python train.py --encoder_arch="convnext" --model="contrastive audio-text model" --dataset="single English command words and digits, spoken by a formant synthesiser in many voices" --train_examples=78125 --time_shift_ms=50 --n_mels=80 --hop_length=160 --input="log_mel" --spec_augment=true --win_length=512 --tokenizer="word" --vocab_size=54 --loss="softmax" --embed_dim=256 --encoder_norm="rmsnorm" --encoder_activation="gelu" --encoder_mlp_ratio=3 --encoder_inner_norm=false --encoder_subsampling=1 --encoder_layers=14 --encoder_width=256 --encoder_kernel_size=7 --text_encoder_causal=true --text_encoder_width=256 --text_encoder_layers=8 --text_encoder_norm="layernorm" --text_encoder_norm_position="pre" --text_encoder_activation="swiglu" --text_encoder_mlp_ratio=2.67 --text_encoder_head_dim=48 --text_encoder_fused_qkv=false --text_encoder_bias="all" --text_encoder_qk_norm=true --text_encoder_layer_scale_init=0.1 --text_encoder_parallel_block=false --text_encoder_inner_norm=false --text_encoder_drop_path=0.1 --text_encoder_positions="learned" --init="orthogonal" --residual_init="zero_last" --optimizer="soap" --beta2=0.95 --lr=0.0017 --beta1=0.95 --shampoo_beta=0.95 --eps=1e-08 --precondition_frequency=32 --max_precond_dim=512 --one_sided=false --adamw_lr_other_params=0.0011 --steps=11300 --batch_size=256 --epochs=37.0 --lr_schedule="step" --warmup_steps=560 --weight_decay=0.4 --adamw_weight_decay_other_params=0.05
Rows from block 8 of the audio encoder of a small contrastive audio-text model, named by matrix and row number. Rows with one number belong to one neuron. Each number is 128 + 24 x the weight over its row's rms, rounded and kept within 0 to 255. All counts start at 0. Numbers have three digits each.
After each neuron's rows are labels from the 100 clips, of 14848, where the neuron reaches its highest value: "top examples" is what is common among them; "loudest" is the band of the loudest frequency at the time of the peak. Only what is clearly more common there than usual is listed. The data: single English command words and digits, spoken by a formant synthesiser in many voices.
# fc1: MLP up (encoder.blocks.8.mlp.fc1.weight, 768x256), inputs 172-255
# fc2: MLP down (encoder.blocks.8.mlp.fc2.weight, 256x768, transposed), outputs 172-255

fc1.496:130077119150110126102134094128163129078078158092125167142137122130132164111119135115126119131121151143090158160174157163103131088160115116108174137125125154140113115125091127092129111092117148145128120130110126103071149119116162136107142119098118120141
fc2.496:139137130095118067119150126087097134155108155137134113107118141144095090117145138111119147125104132121076110142120133102152131143140122154136097101142137149141143121131173175109134128148119143112116104103114114149157158136132086166160090126120121128172
top examples: /ə/; /oʊ/; /p/; /n/
loudest: 500 to 1000 Hz

fc1.102:135094135115092087138136159150095117123121141116143120138133184135129111109150144132141133064109132152135096159094164121120108084133115121154153120167142111083132100124165120162120102192105121123135144159122156132113132094125154131126151135115176100081
fc2.102:143145116157112058174146137146067108111151149104144090134129121157073081083141139124140135086135124171094109149112111149143104137144158097138131096102109132136141127151113096113163168096161123070136096151098133128133106146137113131116112091157175142125
top examples: /ə/; /l/; /oʊ/; /h/
loudest: 250 to 500 Hz

fc1.670:061130058143149141154124128106127124087133102116141149121124161141100127148126156121079127083136124066131081112176123154156117110144079094115099122155122168124131120146154111134157165148125114142113128098149152107168186120073130124139113149178137169173
fc2.670:181117187138136147090106106151112143129147139111123138159113134173084140132116156121090114171127120139120106138153154154114176092162134168103139150122113131106171100163116134135106074106102113154169179134119147106167122160135115155113126091129136097132
top examples: reverberation; /oʊ/; /ə/
loudest: 500 to 1000 Hz

fc1.665:138111136126094127094075133083090109102116121119154169113112113145159168108126124161148140080130133102057096121169088118201154133122132104113139132151113158150115134105134122163119137119138117153164112151139120123103115108123169139158128129115143126145
fc2.665:094107092163106135134139144114193145086114121107137147147117118090176166099152108126132049142095093110115142123132133114088165131121126124152118125133124091074127113117144127095176122128127150132113110170094118121127100170120151144156077124117152130122
top examples: /t/; /eɪ/; clipping
loudest: 500 to 1000 Hz

fc1.570:157159103129128109126123128152127112099137156122095130131166117098118122080163128131092138149137139129129144124129144127147139099174158150133113132093136100148164041131111123103125107163104165110088131139153146187117130118128108087111115155151152096119
fc2.570:109182150130137151122143126138167126154180079114141123140118167086112129141100124125108109115145123149106180168139140130091150094131119133136122112088128158121125137114146087129119160144121160083134151136132135154118137122143137121148140109192156120137
top examples: /h/; /ɛ/; /p/; /l/
loudest: 250 to 500 Hz

fc1.614:101147153114087144141147152124131146179156145146105103134145139112142123113125132122100094117159108138120123148085159134131154207119109135137145124111101164160147107121089129101128147181116113106119108135101137109100124167137164144113136119201157129114
fc2.614:145116100157123155150134114143153138157131124177123121157100161132150133111167135127114147088148114115109147114172133137123141111103127164146123088149107128157112096088144108135092156124143119143131114180123133127125113151130161128091075111186093141156
top examples: /ə/; /ɑ/; /m/; /ɹ/
loudest: 500 to 1000 Hz

fc1.550:123114064146138158137139121115159131096155154135120144087166124098090132121173146122068133077148099127128142115155149163121162142123156107102110105138143160103106117134166115106164155143119126142101119118162141112122174136079157136097115144142121124150
fc2.550:187107125113144141103110149147112128125141108131096124114119153138140128120118121139101092098116090124128111142162145121088112129150138152119083108135141129087160124149113109091123140108116113123157184143108153052172104143127110127189129130141135102117
top examples: reverberation; /ɑ/
loudest: 500 to 1000 Hz

fc1.22:122129197098100126098134098142117088100175156151141137100136136110089135164128112132114137103103115118126114142119085162125122120139176118113161121128129111090090110162184159118134131150085117142135096154143133102135100134132147127118068134125098128147
fc2.22:109131081165138136132121136140124075144133136126128125138128114120165120081125137139114138121083100099123167160072144152135081104133157151131120131113110120167195120129123112135174166091162140136102108136115102115106104194124133102148148131113123162102
top examples: /ɑ/; word: stop; word: on; word: start
loudest: 500 to 1000 Hz; 1000 to 2000 Hz

fc1.627:101094158090156095153098125109122147099091084099092122178122142116182124073140143135120117136125112146108090147137144135134132123096109115099119143135111152108144130147059103103107140155161162144138141157136151131167110180144153132121105091074131161144
fc2.627:124137108149145150133155131122103150137142104106100097148123111138152099162107137157140101107116150112129180067109107139122110097109122161108109093122138167126115131143142141128132145140139143166159144155102162172139106142163105084119193161099126097109
top examples: /t/; /ɝ/; /aɪ/; /aʊ/
loudest: 250 to 500 Hz

fc1.326:065101104150095116161137174096166136121123127128068155123120132124117091209154139145079059111136103141147112118118093102146142121134141098169164117125135142163095150118204145097137150119123092102134088086152139142125131138126097124167112148118122144155
fc2.326:128101126140114160096131147113138105097128140190112124123150122157135121116089123170118156101139139120042083148114107105102109133123136114162167139139130102103142130106132076107105097115133154154128109131166138127119160141121155120130103114096109128140
top examples: /t/; /u/; word: two; word: right
loudest: 500 to 1000 Hz

fc1.464:117088158146113128125126094138141086109138092135137119132112146077124172109114141133120117136109154121131156119133073175120138121109118100192123121139140132129109111110124113087131114124111113139121128108109143070138120116114111131135109135127124141124
fc2.464:139123162161144107140119140119106062152113158114114153150141155089092141151131138071126116134137115139109135135146122131141114149123108115098132110116167155131103124156152161149102097126115162161136154122161159111126122114133134129146175133151156172109
top examples: /ɔ/; /f/; /ɹ/; /w/
loudest: 250 to 500 Hz

fc1.620:114095139113122101117127113074153154110105134133143133132132118146132138127103118101143159098130118096108173167159159165108140077159140107135134112103128136177145147116118118118153088134140158134148136073108118109069143103112150133126148117137148098133
fc2.620:155136152119115088109154121118119165153143137114085125077141149152109093116164140112140089117103091116099109159116134118140146122145140180101098109150113134128160109149170138119132140162103133101085123080122115124165170110130140141176104114142135132149
top examples: /ə/; /n/; /oʊ/; /p/
loudest: 500 to 1000 Hz

fc1.284:117092134105115062112147139144117111157102157122132103126119161136112139104143099122163108131127149172061137138077153155098141128135126114116167122140157103065117126128101142166119146119171109128097138129087123159155115115129123113153124149127122121101
fc2.284:106116108124141142148168130134126101111135180093147144105128103153119140126169118116162136149109126127126163113150158191142084132125138147107137125156149155104114157164129133109162120121119086146120124138117215115117116135137129131153141099157142142112
top examples: /t/; /s/; /ɑ/; word: next
loudest: 4000 to 8000 Hz

fc1.597:135111138093165150103095139106048121137106135089140150121127109129123152117156118144151135152096107134119121109139113103128135138124113104147068171109110127102137138122110133124146094117140129105149123081113123121123099137110143147104210111157154130129
fc2.597:143104081107111158144139117115106102153125144108143111079135112134153128132125082129112128131092145099145096140118139080110129130157110110110141131117092162086129116180165141144148081083151130104099102068117106113130111103130110136135119114138151135106
top examples: /ɔ/; /ɝ/; /ɹ/; /f/
loudest: 500 to 1000 Hz

fc1.407:134109111103098088135148135159114151135127179135099109136117119141107152138180130142125152069124148129131128127090129120125124097151087082157135119130139134091141121103164118128122102174109088142131138128133129112131148127095123135123169139130149080102
fc2.407:091117103151125097172146127127113132142176143163117147109093109153154109106134123128143119117139126156068124144148138126105132109138151107167111098094115132131108094130105092102146167167148156078160113185093137066137114178132114111128098097157140109144
top examples: /ə/; /l/; /m/; /ɑ/
loudest: 250 to 500 Hz

fc1.734:103117178129137159079103134101129101156154113147148113123121130112140169106123111142172142141103129120125124111152199144113167127128100099192078138134115129089133127137127201116146112109137130104148134104080108123127133090113105114109128161109130101112
fc2.734:106141090132108105096127137088136080185127156128127112092097133099119134180159109099122129129107095102116098138134173106146153092151148137096132113138093150147102077145117127137117102102148104089123155111143098114134130109134162158109131131124139105124
top examples: /ɔ/; /ɹ/; /f/; word: four
loudest: 500 to 1000 Hz

fc1.540:141105089176134117110138143163167156128148103113150121129137132131065116147117168121123126093114152129104109114155124134125134140093130136127104093138091161165170120136201120114138130130143105084125171077132133097122120152115122113129126126112085107111
fc2.540:093138170126164132146088109160148133171139139113103126127160129110088145135106128068130097115128126119152148156154170131102131153127110118087124156142140105151141098092102127144158147157106136177154091156115118123112138135125139158133144108118133160107
top examples: reverberation; /aɪ/; /t/; word: nine
loudest: 250 to 500 Hz

fc1.280:104108116132083133134134112147183078141143132159103132122115152146148106156168085115119168086140155135089099136118101118143114140110158096111112102105114134181118127128116108128115114161120140157090142135137112172126106153140126099149118099161134103116
fc2.280:072133123155147090139144104141156119136088130121137156116092118124146130154134110099123066116164152138106148133121098152125181131149115174141182130122128148223102138142109138128101177132138148114160107146151137103122129115158141123119108175127132131133
top examples: /t/; /aɪ/; /ɔɪ/; /p/
loudest: 500 to 1000 Hz

fc1.694:098131128117135133103144149119133124132103106141072138149139106098127130140134082117058155127152112145138136141159097072156166177144132148100109134126131144120129150153140140122090164146093140136118124188086159099131129155122128121144155110149136137107
fc2.694:152112127147114133122145117124163099137159157153144105121112168160139140114118141112089103120142091123093103155124098127105118079072132152127094095141177110110131114123163093117130136134168076111111137173139163148130119132112074122091107125150123142155
top examples: /ɑ/; /t/; /m/; /ɹ/
loudest: 500 to 1000 Hz; 1000 to 2000 Hz

fc1.56:091134167106142129138136121145115121137131132100113109135097103132139150131096144115133135092122155084115104123162109166137127114129070091134133076183115125143130111164147152136146172100139115166116133092132120091140132110122146130125100127156105127143
fc2.56:148089130136132137127135092127137128147113143095118171136137154109120143185137146104142144147121082167150161130164151151098163061153091142087105153151113077117140132146111104157088066111122134130121130144140167134117124112086130122126160122116151165096
top examples: /t/; /aɪ/; /ɹ/; clipping
loudest: 250 to 500 Hz

fc1.431:083125096123158142131127169138117120073125114120070132136106162156108163126131148154107102125130122141129134107158152129139148144128123104084105088128106127144123097151135099133100157148141146161142164132161129140160142129080094130124131119172145146179
fc2.431:176116134120118133134118128089131106148109086128153135118119116138103143145145173120093142121114122108131127137088176185123150105116119150134111125078128117112129160158112126139104066147172149140122161128115150090148109154096125122115129148127170127101
top examples: reverberation; /t/; /s/; /ɑ/
loudest: 500 to 1000 Hz

fc1.60:130122130128144146101095128105131155121133106118159141107083090130118121127088100135159161091162082121126097102129089136155107123100111127164094099133098132169130124176188154105133145113116142132130129099119117163087090113102121140151112094125131118127
fc2.60:100121115153081142116124170123118106120123115098105122117125127114159098138104121100153032106137110120140122106101076094121172087123113132148108121123117159137121121141132074118129136139108127102106106116110091163105136151134154103164148129111128114121
top examples: /ɑ/; /k/; /ɔ/
loudest: 500 to 1000 Hz

fc1.357:157128161157107115147146117100110110148115113099134113130127088139128161110167127178127135079120139151122134112148134155132138157144122161107095106128104129101113119111134102116163134115103138104120108149152119100133095165129165138131127118122116117126
fc2.357:170134156120131124142125147115116137168100100111118137130164155110081109193134096092100156112139111153156205147135104117129181107119155128120057134135091109109137089129122155157107100113122120142162124145143164133123167159108111082125173135104153117135
top examples: reverberation; /aɪ/; word: nine; word: timer
loudest: 250 to 500 Hz